From a checkpoint of a small contrastive image-text model: encoder moe top_k, adamw at rate 0.0018.
Rows from block 5 of the image encoder of a small contrastive image-text model, named by matrix and row number. Rows with one number within an expert belong to one neuron, the router's apart. Each number is 128 + 24 x the weight over its row's rms, rounded and kept within 0 to 255. All counts start at 0. Numbers have three digits each. After the name is the row's rms in percent of the matrix's.
After each expert's rows are labels from the 100 images, of 14848, where the router gives the expert most weight on average: "strongest on" is what is common among them. Only what is clearly more common there than usual is listed. The data: small charts drawn from random numbers.
# router: router (encoder.blocks.5.mlp.router.weight, 32x192), inputs 96-191
# up: expert up (encoder.blocks.5.mlp.up, 32x192x192), inputs 96-191
# down: expert down (encoder.blocks.5.mlp.down, 32x192x192, transposed), outputs 96-191

# expert 18
router.18 115:094158103093107104114130128177166107118172072094111105096146144138157104117101148145098173167088120105140127170130128111147132136133131135124179116167137108119122155125101148096123118143147099150115137135123134100146101096169125149101139106110065117127119092132123119131092109142128122081
up.1 092:082186130122105144164126138115074107171159136126143149105125086122145130110150131160115151113095120158151083153124141130123150135119132154095145093140149137069109149117097150139120110138097097134106118085168183159127119137139133168092123104141097122143181138109122156161120118144091120118
down.1 101:104111118119134097153097129144121105166107125123147142144127132089108129105178124114166121139148123138099131122153134098129054121129161110142107127102133138095093136141195125158129123115148084118164116107101135117153099169124132083138154127135120120132120076119148193118092091118127141117
strongest on: bar chart; items: seven

# expert 8
router.8 096:145123102169163112152137123109160121157134120137178135116139080121151090079134119118153110076136170114129109125125135085109100156170113094130129161126171117110139120123143138120137120129096163115109102134109120137164118125154129127104112172145114172135123128093127100141145099102131152099
up.6 099:099113122101131099114134149146132107101156116135156079141138105082110142103065084105138136180080130096115135104156123128094118148104147114109173155125104119121123169180112102178097155102153132164152115123136124120149150129113143102132132125125063116113162124152127141186099163139134163150
down.6 101:170112156110167147115127146119149128107152138125088111136115134150089167126095117158123114126143129149102136094145161095121153133132189144143125135145139132110138112116180152119134110116107173163159137137151143131154135130111114140120088110130130140113122191137111162106129120061129129091
strongest on: items: seven; bar chart

# expert 24
router.24 103:141151147139090136117137107125133174144089118158107104160115161135140147128124097105134114167122146109100151133084110162156140148128135147155135153127132130130117136118111117171126143164098058128139122083126153083118153130162173101150100115146154130143170146158153149177125171107176126150
up.7 111:161134144136122121106128159139100114151181175085150087131147146118137097161118142111131186053124122115126141160111206137115133122120170141144119124137116077085097142166098115155120166120110112120121114164130148116138151136147148094094149121125142102124147112119120143142143129162086158141
down.7 106:163136144112121092146118125146122143112120111131150150174120109122160161180106104102144149111151147104123122117147097116104147161152218131103128135140085056108127107160125041154147158130140117121164116129122114128155181126104112107128121109132132140138117126100118137111121117146107133170
strongest on: dark theme; pie chart; items: eight

# expert 2
router.2 103:177121113138152099116122111085159142102116163122099173135108108125144117116104142124079101099097160129139110114103075141126136133149107120107125123113128127151162148141130172144078156100121140164159145126118113176069125165087096101153100098148185108125151182114122086118157165115127130106
up.3 106:144091100116114133124066082107160113117082152104115117153169114114122107106136123123109120151130129114147093143097138147156164130161091133120097139097108120121153165105174138148113140101165115118158152148071096115131060138143090090140161103112141117190129123124142122120091104106137146111
down.3 109:163102163147080179091137107133152138126150106137115112138102127161146139146163151119140086160136119116101116145112142138138179134145130165124169130140099116119150192108155121129127152115133139118122146173137150136125098144150108116101166129127126116215122133092083146099126182134148130157
strongest on: dark theme; falling; line chart; kind: scatter plot

# expert 11
router.11 097:131093108154156100140107161116151100101101104116109123151110099112139144117095120104110115112139131097156133110108086112129141105162085109127086158167090108156166091099164131132140146116077119132160143166118106118128093105120140124133101150140120136143142154116153104158170137099129121111
up.0 108:111103119130134154162173122152145121139169106143120155123146155117125109081139127102174099172104151165141125139147118115131139191151095142095119123136131127151152130093126092119152157136108169128145129144105145167175161119125123174173141105095137104131122144121096142128145151163099088109
down.0 110:134155105135150116135072131091149146139117163110140107109105131169136103131159161159135171168145093125149129116126160136109094139154147108181135133103127132140106183149119153125111128130152101115112113113117122141109169158121126093109157116142094101085129106134116120128080105190116118100
strongest on: one colour; histogram

# expert 22
router.22 092:149066155147095109106180165143122119158139166124165118138108101138102141160108104107079105109159103181101131127091130108161117129137122153157126123106122153133150143111144148115133141126094154137122153156143155140104132132098131175146092103141142172151117143098169091134131110117109127125
up.3 103:144109145135140139143112160145141092117152131151137150147128102130122118136139120115122150181091159084095090105157119123146123171170145181073115119127078125132104128099121118126148098110115098127141152181068116155128124139124127146146133158103095112125142092122150088179164172094105117159
down.3 102:133144120155117106158086140140150139155172142175140108094157137134127100106129123132091111165122166129146139153132141155126120128094096120139069126119160107135078132103124117146125126098084111108114106119077126130148100151139108132109127116127128117103144115147113112098134114132112146173
strongest on: heat grid; items: three

# expert 30
router.30 089:137127119153152123132165096078130130134132136130153150114122175129138111123110137096117159098137115070132147130164141131092161113085137097144106142118122105092118122148125103093122115076149146163115124117165170129126095123102115124125127138116135142091151145132112155151128131147103162085
up.1 097:072166118115126145145114137129110168120117142109134102132108150121117116105152109118160109101139166144140097123106106167145129126134101131136106148144192155125119183159179141156127160150126111095136143102108114087115112144156126070126145168139135139126154115086113139159117152118141133133
down.1 101:131123132114084119142126159182110119164109112147139138104119122126138133144133137113145144105160124157101117134169110108126105133114127124113120138125133141112092127110144098177137139139151114172135124150085149160157118134078142142122150112108101155175080140115165121129159053092091101125
strongest on: pie chart

# expert 28
router.28 098:168109111088115139147098115092144091102104150126103160177137106138140108165152085134080164108172152120160123122108128113106135151152131098133092092094103154160119098094145160104131105186126103096097110155097162138105127133170124130183124142164192163142130121121149123090134090123150135098
up.6 109:124126192084121106173141068109143131139139113128110184118126135120167106149164121141135135102147111130150093145124163135119118120153106149088128124135119151139111134096095109150153117144106108106119102105126168150103148107150131171098120169086167159170114149137112124112160126115111109109
down.6 101:099159125123157139102110140148131133137135097117117137126138147166145147142127111142111138126106153103162110155143164157131112094140175147136164078087114146149093109125130152150095126128120126102154097111108109107120106136120109081140117093142169117153144161129151150116120161139119128123
strongest on: one colour; grid lines; line chart; step chart

# expert 20
router.20 120:170115147122179135088123100108153116099139134101103123145097132160100119152092140133089120117090145116129144117103111142116144132164159178087159133120108099163128149152113147123101108121083166153162098146123155146106153139091119096152133076118147093123158168107155107123138145120160132104
up.7 094:120081116128129133158106117109161114140134109133150088101172094087165114149123096160184102155123111134136100076166150109115093131116115118109128177114095122087130135140130127128146143084121148132155124123088145134136105101122150104126098180141106126131129131123165094133139128113164115131
down.7 084:100071156120118154154120159143128119124136108147087110146107191140096112114087141135124152168124130116138126127108152137138132146137118171166138082130136110123156170078144056136146150095115118152127113123147144086171102129163076155112147115110126134163161145086126121144108151148119122129
strongest on: one colour; histogram

# expert 16
router.16 097:164131147111147159150158100104161184128134145152126090105091149139132124071104108120102090103116173168121159138108117123106150159154168165108146129143133171132080118150118130155142178112100179114135084157141164156104116129120111108166070148117146146131114143118113128128164140121116123083
up.7 099:139109137121163164150144119125112146108099161131130125139114144116105110125160144092125132116173141157107165147115150152092114133161115126109113106111122110149110109119121134123162154194112150094134112129123129155148169186116088117188090104092171109150118142106119163105102089149088133145
down.7 097:132124121128148157118132153122054122132117138105131120192126111101137080166096133128129086134140117174146119110149101188088158108126077118122110129099149119117103120114110143166137175150108138118098163126126133173098162135126135127094146117094113103106121134092111138162154146155079132103
strongest on: dark theme; pie chart; horizontal bar chart

# expert 13
router.13 132:135088133121130104131106146110094109149089108149118138118128101103148174098124116113147089117114102147143126173119126087132114139121119163135179126121129113114092131127095171140097139092124110159158109140104133113100105136097090141148103110099175094157078173176165104133155108118119141107
up.4 105:116151175150162113086118144140116107136133167148135177146092107128124194138169146142105117097111108157112157146101121086128120151129146178145166150154125161136097127159098164106125109126099141149173075126122151111082075147077116135110122125125150132151113154146159133128142128091125163133
down.4 091:102144118128191130125092145167109142092161122108084152098162098134142166128143141151130132125133129072152125125119109158149115126148112120167118140138081193140129125142114190148154104128137100138116107139107109100138121146110118096149136162190132158159128119110072079093151166136130143109
strongest on: radar chart; scatter plot

# expert 19
router.19 107:148158122158170170118165169094135131099153124159157141149129092142155124126118136097133145135072170110107137104156071122118126120107141135140144132127146114123105132147134129108101147154142145140125120124115131147120168154104142140158122131116102127090150162147148144138149107188116132113
up.6 093:179108103136133154130146135103126084085133142147115112106133094165108143099163140104109134135130142099154122120162111121113116118136090105141107117107148108121124114098138116110107133127146137093131108146073086166124129120136152158135142158122126097108113133108162147100106083140145162076
down.6 094:110136100153100138158135132139116185141144149133133096139126106122115092096127112136120141140130120131106147116148117145160114126143129100112092129122112153142131101161147142184148148143143105078119146095152110137156115134075160082091122118147087157069141114104132144155120123113169104103
strongest on: dark theme

# expert 6
router.6 100:104155101126170098118120101111124177080131130123114134121086107132148100133107135150124109111094158092158084098122119152132131130149135101120130174124109133167134122132103151141081134135108153140140113103082107137103128142126126090074118164119123117154140159120090087107148144139136155087
up.1 092:100102131123125129142113126121155134152106129113147152144142171137104147116164141103149134132126140133124121125103119126131175128088142156142149150098097131129129139193150149123122141137137103160153139120127157087133121166093082104141171118124167159126104140112133103164173165144124131162
down.1 092:130116089118152115116118150129136164092121115091099126127150093084153144123098133151137120114151101100163136149136158163104116077119108124120163128155121136088135166188120141151125136141168119100146114134127125122071146115134128069143139106154141122097133143138116108101129126125156159123
strongest on: horizontal bar chart

# expert 29
router.29 113:134101105123150160114138129120142129078133125124122120132154141127163123137128090142108139162177130117125152064101113130122140145131097140116094142116111114161198118117144080073135078126147164106149124137163132121136133093126142135148119160173097128124142090137137140091138129101160134156
up.7 077:115117104101156139126170136124146132119174117142154123144174156109111116109158090110075101174157112125107130138129120120141122147086104132145111129149071113158126137184144108125165127113107154116167106112158163113132111125139140153158111082099142132157119137182136133140116128106131127160
down.7 088:162120164113133066106160175130141147130124160149131142124135100100116134117077172158112111087085081119185115130150111102077099129114106109125149114156160097104114151094134176144171160086148158157097141128118137143128156133128079134114127141148095118101135147105169125117134091126109091122
strongest on: dark theme

# expert 9
router.9 085:109134133123117124143177143158129086087109169136096120175097065121136127124104137085113101113120158126147127110119130127142174154150145143112146160097146120127119135078125147164144120113100151097159081129099126130139142100130128162125113137135120088198138152118145118117154141109128133149
up.1 112:080127104134114149166141153147132097129138105136134128125150131104152153140121127137154122174088136164096117134151084132174166148093117171125136158136138133100144149141128124128137134126151096178120147077153107112120119113086139122111152144139071092095113122143148128169147137160077101155
down.1 110:112099122131094150167131107135155148138139124136143124070145107113137085130131161136179139141151126147118126117140155133140138110119121134108131118136101165115133122154126155171148168132144115110099125097154124147145106144124109120135149179127147134147106130132087104105104118129110122099
strongest on: pie chart; items: three

# expert 7
router.7 121:122124116094107177148104124106118109165106155092141097138144134127131088105160116116150109173124142141155120147111126157144102138119113161126105069088133105103091147134129121182082137128149087094089110101119162125115134135126141121152149080103150076124118092146141132148085089150094099132
up.3 105:130127123116078153140173188139104133162171131114139072140135128159123120119138162140134133152190128131148128169139145144116135132095117114139091146152125098135136095108158128136163089166119142075125144101147118140181138133134156166113101132110099122088130130118128171134118132117110105126
down.3 089:141124109170116134150180145144157119135080134170129149109133142078112116118140137089162123162147148087073133096153126133140108102161141091145145124112131147128129159117165081103126131116164117149136154109132091123132137144135112151122176109123117119163109079152095116137101099134104158101
strongest on: lollipop chart; items: seven; dip in the middle